A small image classifier, trained from scratch.
Model: 9.75M parameters, arch pvt, norm layernorm, activation squared_relu, patch size [4, 4], widths [96, 192, 384].
Training: muon at rate 0.0028, held-out accuracy 99%.
Rows from block 8, named by matrix and row number. Rows with one number belong to one attention dimension. Each number is 128 + 24 x the weight over its row's rms, rounded and kept within 0 to 255. All counts start at 0. Numbers have three digits each. After the name is the row's rms in percent of the matrix's.
# q: attention query (model.blocks.8.attn.q.weight, 384x384), inputs 288-383
# k: attention key (model.blocks.8.attn.k.weight, 384x384), inputs 288-383
q.2 091:094123089139082169115147153125155095127149142104165161104124150139135091148134146126098141130174134173119074154153146121160128103153133138114145129118120127109146113100146134097095112112132172087164133126089147126121149139059133123127125133156102090095133094140165118149114126094134147142
q.3 101:131151105124093111110124101111144098124090137153101126108153172154098076147112082100134116113147151148146106118091119141119101094208128126074128090140121150127125116142127138187123134120096100095076115121139128167149131123112140123127115120134121106128160143078161141110132116105143110135
q.4 104:090133152096092113106150114104124114106118136108146146107178147170145108174144097100086093137119106107156172123103115117102122151101172137121100125143133148159128116172115138171138106129158102139159072105116104153128090106159144136114107101107159151168162098131176094075138104124140087142
q.5 096:125144153150128133109148132135103089158147086117109129093114152105096142164085144091153093147109118103116089094093156120149115131178159145093153113125176186127123129142119099166118094116155180154135099185107125158138126139121112103127158125189146131151138157112106124142102079095136112108
q.6 081:107128115178125114166110092102149070107095139114121116084152119124146113080151136143132120157102162169176097119123103136106140168147091120122116152139117151136150144111108135177106082163103123124132167106127120120114102124094127133086078079151094146131163132124145125118157141133159116112
q.7 098:115099144145136134157123096157135135172120108175112166170123119107137099126116149093117143127106115129134119148137122125140147122143148169154126107143140139136142074126107090131146095136094142149162057132127120110103174137135105128111111154113130158140087132168167152083138153104099120084
q.8 093:090165138157130102135134141115131125111138109131122135111132147089121131123121122138187167113136192171141154157152090096166124103128130146152131099122117121126114157155139112135103144108129128096126127211124120112107183097090128141149125137174137114076143137112139107164152171168105157119
q.9 091:140120138137136130145159109136173102122072094156134120138135119139099116121064106130129102149122162150172091128124105099160107137176110126131074081174096099136108147125109106082147113090092158129139145146127112127115130101137080140125092141121095101120134134115134115131151141069147134103
q.10 107:151110117151101121137149125101152084152093151136085122129122160148101132178123124120143129101136111098176125114091134154158129137113144097072104163112167120152124116142106141137091159080144092150123078101144139111134119161128139161107107125129137125138137125132130114152127117131127139145
q.11 101:163123096104136100116135116119102144126163123157104151168162096103153149161135155138147152131098148127118090134146090161125143140125126157133136116057075120124108142163103154168120127158125098111106078140136125122143116132125145071135162200120101128118168133130139124087136164132176120149
q.12 096:131096117082101090081088149116162123172115111148120109142095112128126115157158149140123106144170117117080117143140184107113115096157079151167158162106134089131136093095143101114173061127122147124126145155103123093120131116115150083161118171092123144108112124160133177119133144117155122143
q.13 107:094148120118136134120059124139122144115153157105156139135112096120090153130169126177090146134148148106135118174195127161117146092096131101158137161093090124094130092139141137095118165075128117108157142107119107147145116114113110065151129108103141126082119120095152153139159154149118123144
q.14 086:124145121119132192129131102163133142109112072129096125155155123115126096135112104148145123126104107091110179112102141115125164111144145145113112096170108117100135139114106096125125127107128134120172142122135137128087127124074135165120149144137098124171120143172104133107151144120069130097
q.15 108:169140104132102176120098131109126106129090128112130089109120145113141111122098112095151144093141123120105147087106140149121134154181095133119140161174115149119171131096124103139130117163135159131112152140158151134141126141141157137114143131139122125106120158100110163139119075093100118158
q.16 092:115168151123129130139138133157131099073121092106153124136142152122161123123132106139140113098097121162095179118128128090128135131152081140165128113157113124126111152106120108131140148134115132119169195143160108098117161089107101208120109140132114137130072138127095160113155139110107144124
q.17 095:123132176150122107129161145166157126127133131155087116122145148155113089108103132127090135123080114116091108110120142156107145136178113126171136101150127165107125116157096116157134110099090108111123092114151111124128126151113108141136083120099124169184161152149112116105085134131102135119
q.18 105:161133136118106178162152117121110116184138155143119129105146119137162136118109102131142120134126109074149113089123096125144123143105147133109086110141134143146133157154148114119138127121137132106138135096148087134124151134088121138120148134129114127146106149112142121107182151122111169101
q.19 104:088132096118103151110152138103142120156126123113106154075130183159121099163166123068124168109134109129092141141163149114137108109138079119182095115130171117108146108107159134132129132114134146128136098158128113127109126132089073144104155108127144166159113127161125128095137056106133135115
q.20 092:098144123110120099156095172099110121125142119100122140104124131132123122132091138173106122127094170153113081130136118122109124110167131124144129133150129131101129150152097106141161142080143119109147109161155191144165140140129126131150143115123127143129147114134147115147124177139141122155
q.21 106:148130149155107135123160134109135187147107150129151142126147104115134194097116117167124136083158130079084147139152113154131133141094163105136125140122087125103142076155122120089146129115152131115150138137091166118103104130169104148146107129124121112136090116176094073149102153130067126137
q.22 097:129115134119180124138150085107091179143135139096140138130126104134133124136118139091149136126126133142148129119107140133076110124125149140080129134119144131137085122180114144149154172132127117100140114108140133187114093154157129174108123082104124155198097138133146102106156120116158152081
q.23 101:153090116134144161133162131108119155105150138131119118135177122110078141120119143128106105143112152119131156092107098135086118133126156101116127139129108135129140134137147125125127119125046143108179128127130128166106176148085099156132176140113145118160136121114140119132133122155139130131
q.24 104:110089100106137134102120140114172150080144163141171127087160140133147087097169151098103127112115148120148144141140109165108138147099105149120180176114128074111169120127098131132107147162154112148148135112124134100105119130155186101103090131099104176113150120144137129121126093116116106121
q.25 103:115116137159151131094143140162173072116132134110106088134158135156095086122124100154085131123148113107159139149089119122140143108107117112110149143138164144117142151100158080148097127093131147128158161115178149169111154109131151150141090156171120096122116117110139161148132127129074090172
q.26 102:092119129089115138161174121094119125133139131103152143117160131124117114147113144135077154143171125142147134134136131119074141175112155158123120119133103134103076160149122107119124094124112122147109105115113121162108115104123106141107084125071133146155082137158153084104101155151164106160
q.27 104:067113136160124084157083139119160097113180134119161095123123122150130133105144131137100153133130162177085114142192142117152110150149163117111155106131146140152092145134128119144133110094132121103091110102095124105120157127117139121145105139178140057079121108102150136110148117129160122135
q.28 099:181139127126099136121127149091123114157097135124123124085133150136097156144138129150135137098151144150079140151123125157159141116118146078089130096155093169139139121135134157135108137137082128095160145168123137138124173139121137137111143128131129122126151113116126144142156125095082144137
q.29 088:122139083145120128102167143109128116085129127109126142116111128124143113135131092104112160059136160154111147096118121159083145115129121114132135121108115105091192117105135126158122132146170083132161145090103199120105128095133106173127134108122151075101137076147190112137085093124182094126
q.30 091:125138093158136149122136098097070140098156110105156159089099125117146137124114145125098122193097152125093145130109108152131084120124143155134109119116130102130116138155139135131118088111137159128135125156116108158120100139135135127128143135131134133141157102122106123084119104122098119153
q.31 096:150163140092148162144124131088121150163137158108131177134104125110129173144137110148138115117151128135101141148135168113110114182130125096141103126127094115109077087167131125149117157147095135115113095149123120157141125129131083153126173132119121177122088100152140103150177192121152174142
q.32 094:129091124117134136143149096075106138155112146134149131128111140130108169137120127084134123108129146106120131111120106154121116139120157096126136157175116167132138120137101135123155121148125127080128092124154129147171101149107089100108121102126091135105145142083105108133137123123126126088
q.33 116:132124103124118127136147135128126119120116115149154100140173131153104110141133131098104125104118134083128163100154149151096123161141107121117142152158150141082144106098088091135129113124129122118144135127124144115087149172132152115100117156140154104111106122153124101114064094109084107163
q.34 110:093108079144142095122101118093086148113141165090125135140112092120114138150154142154134150131130108123068120158182107147091132119070164108109131156136155100112138118125137117108108163115138089055101087105178128122119116127117129121094147130113163121109136132126134128132156139142117161136
q.35 093:118160075111116126111129111114106129116110158101140162135119153116102141151136128111132151099146170122162113127079091159077146112130139115070141160128101077119147091136110093129127168171158130117146185091104114105137119124127139131118089095105130061101137103089185126122116148127127161139
q.36 094:088145131108108142149103150088120114157113189158118154062133122085118119116128135085099141111132137132121112124168112148108122145122148148126110146144103120177140140113172125167097166134121098102160120150142119129102118147082116096141114164136148165127142157108134084076089128156116093096
q.37 096:130125082149132150123108139164160115113175118139146156133163074145193126107149162113106119124132132106117126153133147167162137133106115120086153127102134087094131135092134153102105071099138176159137131127107120104126137135113152122117154158148107107093112104119108126118107127106120130164
q.38 098:129118113138161141142126096106099119089145150124187111133109150101129115131126118124135119137130133126105128132145122145077112198140155180150109139136136119131115158127104137118144132109121120108096151165122101163165136129103119143148118092128141111123124131129082117126142113136098125133
q.39 095:095167111137145184124100203138142130131142179112154134099138114116154147100127118127091150125151160152122130162134069170171155157067157142126123118108106139113139123162142117081159144101123130117124099135130135154170115129125117163180106111120084146115111124117091087144142131126123154159
q.40 095:084155158102185104136052147133135104161126105115082148115129082136162113159161129165133175132107092100116098136158164113145132101088129146137091148141150139101095142111144176152134131127095132110136115096138108133130132153141097118152124145164127133173156121151142168109143128121114146112
q.41 106:121147133127106142080141120078099121134088145069156056086144171136157150133136117135159161104101102106119129128123084155116167164151184141144132115129145125146143131140104122173146130130170112114172087106111181133116162114100094118115164117128160139098125155090091091179156105111109112165
q.42 105:134125122114089090087128157129171117110117089162132141112136128138122089108131117158110136144136090175114134138116114111206129096177136163119118138157135170132102077108120122127118079094149162157125130121154148133124113169120150071102179125155144093099139140144131103100133077124124093114
q.43 097:112122154114113066133092112156162094117140128130168113141115177139155109134142137130143104151127132119137153138162089139137143123147078122145141167126099135121158098111071126203140095104144153166129114122120126110152152112140142116106141092144156114095109101131123119105102116121153087118
q.44 091:149151117147130132154103117155133152159138062102159137141118166105166128142101097117108091126123150161105154143116146172095109120111141153110153129098167091164163135134152156114167105129122150140079154100098132119140079129113119167174099130081118135128134138107133151109164124145116129108
q.45 092:151131093171095133135092076151133112133107136109147113179119104099137126119112057164129098091109176123134135121157049128142133111097110129128085122117102112132116140147109111115136151151129133090173157143136123113099149116076146160122109104129144142121129111157131160177145135088073129141
q.46 096:117128115136156135129106108136135137158087105146136090146122124109135133100157113152118190082109110120122110139085095116146135101126146129092115147150143131138094131099110122105062164128127115119140175087117149144110109164128159136091119110186117132131120150145122156129116160118099110144
q.47 082:170110149146158101146068153148106145107161161149143156066127110121146138127132126126138103110141156138116119126171124103117104114101117106120151117136128137120068157121158097129169162131104098174116136137126156127135146133181154072113126109129100123086112138146158138138153098113144135131
q.48 099:132149148155160136118160131102123127142137139119122119116165150148162144106116107104126129109098087129158131142116148095098163154131158147113121107134123154160138153131156134163145121144195113124095107086139114139129101112136121133117167139174120111158122099138121084098153091164123129121
q.49 116:130162125141112149116111144131098141107102132156153109136105145118123084140150161101124133127141099145159147142100154146114102138148128152112126200121121137087097122104124123098094087149123094181127163136142150134129138128133154141094125117135159085088132111141126128174114102082134109168
q.50 092:139116107137124094142111105117149168143117103105092138166153105117155133132117141123178090102125075125130102086150165133098177125107150116124137128120140079143133116137139115124124134138150113112107133101098133124107117151121097126137133140150125088127128153143181114119120139119113148095
q.51 093:137103108149137073143141143135115157166101094108126122141111143106145138107140131172087120119164120144153118132131119117144152137111134116119105103115114153100160128100114146128158091125068145142063135116113147113144120130150122135111150129130110064133159079131114077165097118172136114170
q.52 103:090163132152185162122168136090148108124103113124110127103112123144128109131125120114128143140126097133116156108155104159145152110125119115120117079182171135139161107133160126131125154112104164142155126125111133137089109106122032183109128125113117115163125093124145095095152112139136142081
q.53 097:111103146139095148136139128108125126163116152132115120096170148157107135154142133127153126105132125136164142099168129176178121116136096095179110133127153166130171076073139126157130156143151141159141101166117133107088161132155109135135103135121165119141104115164137133138141110120117125088
q.54 111:111159167108141162123092125084144151121130177147137118127137146141164128107112138208117145123065103106104145135165117155118150168079136125149144123130094143118105116190112132152105160121117126135129119145118145135115129127117125132152131139156120123122153131098095113126138167141110142132
q.55 093:116125116158139128118177134117113134111124150164123120107128097127130106114169096123093144117147145143111113132144113116063145184118118121110144080086096145159112132147126091119157137152106089142093147130140149119100155106097143146147119179105153090129139133137154093144152173173128145180
q.56 095:117084114132105130130105103112167099132155112151127098133123096133142170151145114108134088105130138130135104108131107128145150160106124142127147093076137098118127138078163142096121074091172120141084092103093103078138145144149138076099096166142145089106116120120125118128115131155123144126
q.57 086:156107095113134153174134134095120129174086051093156121140142138085134146144108155082122133092125112113144131114135104148138126112102130095170112150119121141150109137087133144184114118136096116102134092107160133123157086143120106128150125110157132142144128127128091148087145115129074142145
q.58 095:141103116087115177094109149149143115094159189176129135138145129151187135100147155145101135119125134099094138138135133096132126155106122079114126096116124135112123146116140166082126139162089112145082167134131133115132141137144141157175140101137105119111108154136105164141137125130147099143
q.59 101:148119134110092110132140097173122132189126101140140137110120155118121120122158130121110116136184158135142124152156144146120115123144112117186141094137124065122110105087155140113150067133107192120099185136072136096134102160123124100130147168094135122124108122139172158113096148092155127144
q.60 092:160128123101133105126102157159150149141122086103106119127085108124103190157131130124132145153136099132088135108103142072124134076141148101117119124103142121145092160139101109115111145070137166123172148150098104139146143115138149129102149115162147128128070116129162135159125134135168118124
q.61 096:126158116158105107159088145138102104114126092116118133155119098134108097156116170166133115126119123064151100166147114103116163125139093140153135137133150121107107112098122126113151070136113099134119087104130147114133097142131112045126117104106127125115120098127120117132136157126147108175
q.62 091:129135122143123121165154146149178124132141132170156137132148165113138156105112107125106125101141092137130168133119138139154136121090138097120095099152139106109130118126116122114134134099114128155162127081155130103121158107147133137108104121124111109144088128141148081106185130098108112142
q.63 088:119103205111131155123148161136154153115126129133137132148128117134128124118139131104088152143138128155146118177132101148124167136156112135102124103127129134127143096120090148096167088123136088154151108129131141113125138114094130180130156153118111131111127115144146117127101146108171123147
q.64 096:106166128135164127134127139140135147118112160158158144101189098117122127126135160124132147135116170139148130097181174191097111135122106083145133175135124140131135111146129142134106113085162102146165151115107148117165097103159131102132129156144146174104134162126088139128083131150126090098
q.65 108:101121161119137125151144102113106086098127131138106109128164098104108139096081142131140125108065109106140123143125110085128108154137139129140138141131150159103138168098119148120123152135172151108115174118118099103142108142147158155107151128163139111148110134099116173112176137151115138102
q.66 094:151162107124079092082085128123133163164145138162122182120105164126113107081154146146121161114097116119127136095121120129141146157165120125113141152137095132060162108130148106113143121130110136137158143115151124124111114118155147124154112133100157112118129181106143109142130132088122113131
q.67 100:124122148072105134115150140098100125137093153149096162150095177120118150112150140141125147133130109098115138099130139133113139156162160143136140115129149124123114097159123144092196154118103138127184136144136126139157148118128146131106119128187144105094095182137105142175089126100134128156
q.68 091:112115132134097146131114169123152111140107093109165141094135153093136163125123149136135152180150117128179121105158118120126124121123156132157126132143142173162128134124133153080107105108136107139106129106086127153126104148143124117114139145121162142155142146098148109149129128120116136149
q.69 110:145148149151160115104140116155108123145110196108148125166128151110142127166162130158137046087153169120108103130124151126154152129133104135107144129108105128096111092123128148082146165131114104184178145131113150137125100115162174123142070179132121135078124140158145144155083137124152097141
k.2 088:137132135156153089139120146091087170132166116134101095107133122132120129124112141164141106134122135133136140143183099160122129148101090158136124143160142126117173090094168149108124156103121083140132122129140190092147132098119126139103115180120115131095136157068166137113143147154105115115
k.3 099:151148099102125112135189123114092165151138119122107137076131123094110114125178103127104132152111152127125114104114073131133102142105090141146100131106160101144165081191106113156163138109128113105135127152114099114144138130116129119128151138155122166141113074095191131129082147125170129106
k.4 108:140134072069107119130122164102069140142140119160128111106164123113095102148124124157092107135144159107114102098092116130139107148128128131082113149086183124136126097137117119115129129102107111142135125152158163131141135137105098125146141080139134199139112080106181121134099114111124120125
k.5 099:153119099137157127163104119092098132122151160125096129132192154103130107129125108110131082132124125119124093107099112163128122125125135106113099161118147165112123154122166147143128102092160106156106133129073118120131139084075123176109131142123127159126073127138145100167062136095073135108
k.6 088:186181146122131089105108110151137128119127104151143091134126160128131190099178140155102103134127140111112114159123125171068165134146088135154100125129149139136148130146102102099168155101135097099146090138122138141143115123136155113119091162122199132140135080142126111083143120208118117118
k.7 100:119134098157088141047141179107132136125148112150114121123149143125116126120119164114146117151143136125155141099115160150179156152153150136145107131130102119084155134141115127126175111110146147089093150120116155099140141120140139133158136139127119154130149114164148143135120127102131102168
k.8 086:113136137139152115175074127173111164145148130135116119133126094090132078080129133184165151173130100127117140132124139103136094150147120067107085116117113123112125152105137146144155185143131087143109118143155108104116101180109133100162153086115150114130140143129138148120153128129093134105
k.9 089:110161125158134094131128181179133172137142120097148158151074105118164110146157141128124101142098153103119125161151164108160122127162136164070147136144111126118170101151124137191098142123124138118115102163141124111141115137111094114144132123172118090107160134134120125143129143105116136113
k.10 105:133131134121126103121085118076125143125149124108082129121124139129131185146147150147179158129166125128138146125114129141146098121129113136112101138080079133149140125148094151104123131084133157118130113153107082137143105116105120125112122095147146188125129084133107151135118172103150156098
k.11 107:102110111122064109148112148153116097140175158161160112129165131140128133127118152146122138133115154110172154145100130080106092155121101106072121121140163114134157118127105179121079147182120085126132149146145110092120112144080127105134142141113139141146147136135136096163102116172165099107
k.12 094:095125116098103153105142124138129162124122155154117092118137130149111135155126148110119174140122154117160123144157112076145122096107115146141149119126136147144136071127118138149114140129142125121127136160152119120082133115137136147125067122141122124146131111100173119110131128148135133128
k.13 100:115088131121101154108127146091143133127066128100150089153131113154123125151143135132118142096101119109104130154149118107154162175141155146106144144167103126156133121116136058158084114091120197152094153132093162187120101098129116129126093104092121091118111153137138145129127147135162143129
k.14 093:136114105111119112162100111164104144112101122117126147119125152137139104151124081129130149113085097143174161154143167093150087134125050168151112127106126112097074124110112118128098142154145174120161128114132111127095120134077116146129128118096148166123146137170120118113148121145107140161
k.15 111:160118174179146132104164146161123120100155127120131132120139092116089146145113135161173095090141155150104139148168114167153120162093135133144152101121123113118087160151178112124147131131101125128158145119142109103140148147097124138129123157087164151089113128083143128119163138123140119162
k.16 101:124086161154178157116150111164134121099127139078134130133054079107132091128109114162139145133098110185127145182160130092167123136128142158101156127126121143098104169166164114108118157161131144099130150160172155086117112153122162133134120133106098096119153157167155158117153092105136148127
k.17 099:165108106113144143103163114138091126167121136138113124140161159167160136131129141140109060114091143116128122086087118170124143112106136078099137183096119116117093124151134150130096161131138161119137113132132095099150119134089183109088150144193126164139154083118105082156097143146153107147
k.18 104:113111120112159125139153108120120132120117134093113138103090132109128117126132177132183126117116176139100120152096153107110106091120115139130130109104166115131125165132111158137114100127122092086157149163119114123122163121127099109108137130123161170115090158154178138134062164144122170118
k.19 110:172117124098148146134159129096114130130093062090111096107146141154127128134153124137124101140134143089100130144090101131100156146111135114154110148110172087101120123147135104149136126135130133128118135123120131112142150135080148117126123152121118079113125114086202140134110130128136169148
k.20 098:129076134111102141152148068128141102159174155150115143110131142142142109140099132087119107121136111129122170123131137133147106106175080150122126151130104122173157111104179088119098107123114141167101167102097104161143090125111086132141126116106124096145172113143109107151096118109124159119
k.21 105:139108142125138153097101127097129112125127143126109132127141111124151135111120083143125125096129124143082143123129127138167131146130141147140125173122072124118132117130144120086141114138161150160119186124097148156113119115141151141122151087137089119117122144137071146111128099111079128149
k.22 097:115175153126147127150137125115160066126104093126140152120120137160158172114130188112134128128134164134130134121099145128116104095149191167116109066081148103088157174098113170120125106143147140131140113118170111109142119113126092140136125071130107196113080119173149124149109122145138111119
k.23 105:128131138084107131027142103137093143155154108124110108136172147144105177114097139150136107097133132114143123111123165134116152129132149129116075107121128169136128129117133147152161100139119143132110140140110158148131118091069146115139122119132132180108095142132156118130113099136141128156
k.24 105:128159167092134130110127197146126150149119154136161108118175136101120150133121106150088147121149148102111134131140100187134131128117120146109122145114125130145099080107147148091105171136107114105170146121163128129152112125130139158114121158136129114107182105116119115092168160187134064158
k.25 100:172110140155159097123170134138126137145159091151122131139100138100098118131101112152136134128126110167119165132197119131139134115101112074138099123151124129167115129140133085114136120127131142136153118145111115121124116135145160147154078161172119133096131138106124135131169159140122122159
k.26 099:078096143123081114106155147136123143115115097139164145118137113120104131151160157138138171091178153122152113130083146147104188137139139148134103161145145087104139173137119118119166121069126067082138125119116165111147166148150084147126123116121147116128162098130099126153156144141143128119
k.27 112:107117109114189076102105132134151110099171159163140131117116100116132089090108110129096142126122118106151085128140137087129158133152133104157108103161128134116110165138150095114168175076146094133132145119157149094130117162146101137089088107164151115103146133124104112101130138109121172084
k.28 098:140100182150156106143118149117124130126106161095095140149093111146104115176127133152159154094088107160111154159157141148120121140127112136119163101124184159095120109181182144144091156140126133127128133122158147071125119114066136118120120084122128159130110180176148146109137161158181130148
k.29 093:160146113130154140120118149118087132175113092126147115094138123127126123109146102154109089107155153098131165119121079138117133169108125147167112142180129149157144095134156116148133110135128119143138164111100130180105122067129176124133110110123138136113108150081135157134068087133098151160
k.30 089:146123094080092119161191086113123112162136109125118146096163135189097119166131088128118073118114081113125105063081122106117117113133130158157122136180130099161099140112176135144136113147161157132148117136111140107162075103137082169123141144147119171143080115155121108143140095073096137137
k.31 093:124093116138102141139125093095166144144132160116089146149125097147093084093124151132130160116140150138147130121144153065128124124099129129130171103145127091117103160111142176164137132163118091076111181110135140140121181136125120108096139117131117069130099162125142142135093115151132101109
k.32 095:135152135100148126124126147094116124112143145140130126150109170134144196055164125125163138106118178077089144135091108154158157131135116128126121139136121141102163105122141163093178139116118125128113154114122168139143134109126131146128148120134145144153117122122127135130098131134118131121
k.33 116:149130124154122119154123141104074090158143139126140152094163139146151117102103109135079132101150122132124161135159120168148181106113110124131105099168113164107114108127193089081124150143113106171128144050099161123139116153162160153143133170129144063131171121111097080146162126110117126170
k.34 098:116071126102168165155114100109161090130146138163144151133126138163111154085107168127158149131122131140107174141107129109134126128127116107137161131116101060092132126138189140080109123119129168124122156090120123086103115097156141165144105142110151135086136149139065123150141123120135138152
k.35 093:141128130108156106171112131134111176166129112104135106101119138129154126133164154119115166093127129152144141090149118093129116181107085173125191121126102145134156137114097156131113157105161157143126145141126130101142134113149125124121163109098127162102087131148126126137134105132135153123
k.36 105:150102146094118109095125132123121167134126113114133150105153195108137136114158138126128114145117132125111126139110136127098158168126084108107073139122187150100136146160092118121159130116126166102111104135118140091104099106158155116189143144069127172168126136135141111085105087169164130134
k.37 100:135148154129117108111167160118115149153115136122148091097165111135111156137119124096130135126139094116177140160168112143160157102116128151150113125148123133125107079103186102108136146162162110106155130093144130099144129165175137140086101187099159101158147136110110099073185151134121141174
k.38 096:142135122111106126124102066118134125078099171118164133165126139129122147100139093130113166082095150128127135161164143121120159118125117097116128159089129145105132165122132120121167118132159113114082166113146157099112148130139105173126106136109157135157136126141124104114159125136124102143
k.39 091:165094150130084137115145081091149116108118157119162150113138101142116150165122084125147087124097117097093151132121113134143152153136137131114110174153090122122135115112169141136134102110133145124101170158129155120163110136141123116128119092113113090133128126141088178125146146108126141121
k.40 090:142124135109103140135171135091133143139098122165129129134126143175125167155098161107136142102116142115131146147174118080099084114140117128155135082139144093165059114153099103122171093117119097120136114144108145146098151144132176125173115166107134139129110123113124185109122151109131146131
k.41 103:123144138143146106118140134107107108091146129114091140123139097102097165114131101158118121109187172123105101112138150137172105137125095153134162112128119107112151152112130104120142166120100129146093157129132145107142161153072056145094126107080148130054130167127082155124146100129139129100
k.42 111:110147121166176133148112169141140147128143136107139097167108114128155106126087144135097140117187108137095071166151152148129099114148149105157120169140125156154136126118148102114122130096113094146114130089151139134116087131129159116096137181141116103074133159139101088126157144120150133124
k.43 105:144125069138130160060095154108113154124138104114167088145151153128143129135132127134079115137178099108124131153116084166150134147123143095136132138101084128107178053131129110114124149094078097144128136105149145148141108124142198152096138147157126083124173147108131110150148123111116119124
k.44 096:153120119106123143148102136173208118097117151157139094145138119150171117124177150157144125115086100131102141165128151115166136131169155149113157174141133135125172093173125129152118149131199153109144167148102157103123090081151101130091120099180118123154104112169129131125146135131110144132
k.45 094:125124147113190110111116077145136136098101102093111127112126123075096132143116158158162119120125115150105133127143129107175112108157122164144181107111109122111112150141128106112104138150103160114134086149130128115090133140132135161116133103074183177109107168159116141135095140115108148121
k.46 097:155143190157117101167108092162131131119112102129148134164124070138137171130136129134132188096151145121113128131155126131147128101141153119136130088150155105098133148104113119114117136147126142134094105114129110172121151157155092112179113134101150134087102137150092139117156171119101160126
k.47 087:094111141153150138091121133118098088147153134116148131132142074087129124149078113125157126152080148150120120117143100105171095147180143134125158081117139132116117153090145142116085106142078113155151132119143119146098103143151100114122126076140086097111128157128160158143129084127115126143
k.48 095:113165138139139079120139158117124113095149142156115180130123133097095112094117155110139099136162108177121127122111149153107103125132136104167118116123161127140127155104109136116131119101146090111114088112151134119159146132122089095116137151104166126121138111119121141068108130182122110100
k.49 111:168113126166129134148118124132093128158154139121135109130075113134124123103094100143166123144145126136164118148138124082113132101168137102166145128114128180110124108123120127127167142130121120126145139118140139141135131097152106133137121146125140144118127128114157135114164113053129191108
k.50 092:128153179135149101146119137133117133133080128145116132099151186119156134099105142148111140125110116122133113127147148088136089116128144129145142141157127128160117176116108145122099154112180131141129103073119106132103133116117128120103126214122123152081163142106082112100072115172151115108
k.51 099:097118128156076102132126136144098096162140126176162073118158122133141165118130138126117111132205111112128127142125144144123079090156104124137116147126081114147124080121152146099130142111090057138167138073136150191114092120142148115127100139147125094082170113099091129081156163126078136134
k.52 106:170094134126185114148112117095125106108106074118119129128075118184148146147142122133155081101084101116109136149085112106116134122129147182156114111133146113098105130132179122191144125119172142122096127195140110118125078070149099109133138112131136153107116131148140140145098153093090136128
k.53 100:145095158074141176129135100125133127112102121128128125103154177150097134135149121122137129141193118132130146112133106151134135153102083124150067115104102130086109117153160047127163111148145152140088091125135118149137124112111144128143082147112136105125138122144128114098091136127098110114
k.54 104:103111150159133120139120130093114107126097131134109211133134117159143124121133127158103136099160137141137117117117106123134139144085132137125168109125118086099097157131142150119119114126136137116105157118119123142116147166151094126105117076120142094151134139132094113156136127125143061096
k.55 093:103110134143110107101172129155121161169143097154111143089153103140132107092105158162148143115107133173162141083141138141110131134087091129123122093141113098134145158152111118141128136121135122100165125156131143097112136140146141138101139118157137146075161091119101111123154097172162075162
k.56 099:082113105148076155110142083124121097088120148142152109092156141101139153156123146132122130108187140118169149112128125138176147122100119144067119154106096134127129076115148075094133117139130102118122125091106122154115130127145136164125111146099165093114134090121116100137114150150133128097
k.57 086:166173141108140120106121170115144111118145109116118090135150120113119149126141134119141131132102119123098132132115120126112126143134111093119101090165135111138158139190119114131174103142095113134123124102176121145139105131122091172125125128120100147130068155136143145137117118119100139141
k.58 093:074136162152114154129128126112115155142106123132158144147129108128109165151109097127149158138178177145127122104138119182138136114115133126107144101132160092112128118133136149131136122167096088100132154142176160140111186142114157119130098128117168117083121129115133192098154132105108085092
k.59 101:132155112136073082115154138116131124148108111156120068157135147107165143129166115136115141130111116132119126136146149151130129104153109117123161133166121118141149063091152135138089136160145078122129158094109149121152097118112177145112142177159117068151182154095114143103155142131138116164
k.60 090:083155139136102165149135130096135129156138132088156159137151127120122102124127123093085145169128066147112142149152105098124108172156169153164135099139086131123130145109080113133145086126120147178167105096120110110147113162128075111097129101104056108105118159118144101144162124134134167146
k.61 096:144092100101097110123161097127118116139132155181128085131104137136156116164122145093096124120152118121149123117129123125125158079167059151140128116134146118151150069106151101149144148130125090165162164075111152112098089124151117136119104172136132150153170124145112127138137135097109119153
k.62 087:108083132122181125116098116131094144142187121116130118125090082077084080154099129116119148095155146147105130135129134108151153134159165106138111137130133123117151188185183122129162102086129117120197138152147115127133144138168088146101105128126119113101131159140143142139138127144161146135
k.63 089:107150104168083118124122152080117091125141168111118099095154143174148123133121120138130100155094123129199157124108145114113125084107066122105133131130143112120164111126120165115095134148137105129118138101120167139154102129096137135135166141155124083165202112111151115138129100148141137150
k.64 093:135158119153138139087146126184129120131143125141121109134131137075181148142150131161127174123134121153127095087083145148131069110100104181123150090154134125140133126082106127119119153130156138153104121162121116123144126134084118154147143128081150165077149108091154123120136102139163105145
k.65 100:160122126089088125173106172133171111162169121138129134105111148144114152163129131103111150150152128104097114122148145068125118150126153091114113145128116095103117142134094127153123146100163120137156150124148139151144143148118097082095083123172092158096126125154130133145093124141136144117
k.66 087:107093104146127130150137094128159088145121183143118167158174103131109072133094105153115121125150164157177111119139143095130129135138141126111129159108141153172154136093101169163137113132128128101168102115096147123145151097148093125125162138133123096169140166115132120116117132110139149130
k.67 107:123124135117100070130150119143143090128080130169168112129117147149141094132087125125095145167103164152126154154138144139121113136152161123094156141124126134121176091118133124164149095147138137141133116128164150137159159137096177110172102137099128112172084103118125090130135116121113136117
k.68 092:174171136113139100168114111094107138104110118116130142163130132115160115110174153106152130076131158144089114143101122112135115122108111127142145113120137137144165119143150189129136135119107140115151114106127123126126124109114107117180139109127133126145110063146125153154130113151117135120
k.69 113:151144099146114167150112126114102146146141141142129126098143149140120144086081143139094177127123106162104112123113147120122130126155114141155144140157101122157160118159113088147146116119137157105099147145141115128113177132151118161154134116138137129123110178098104125144125145134161137092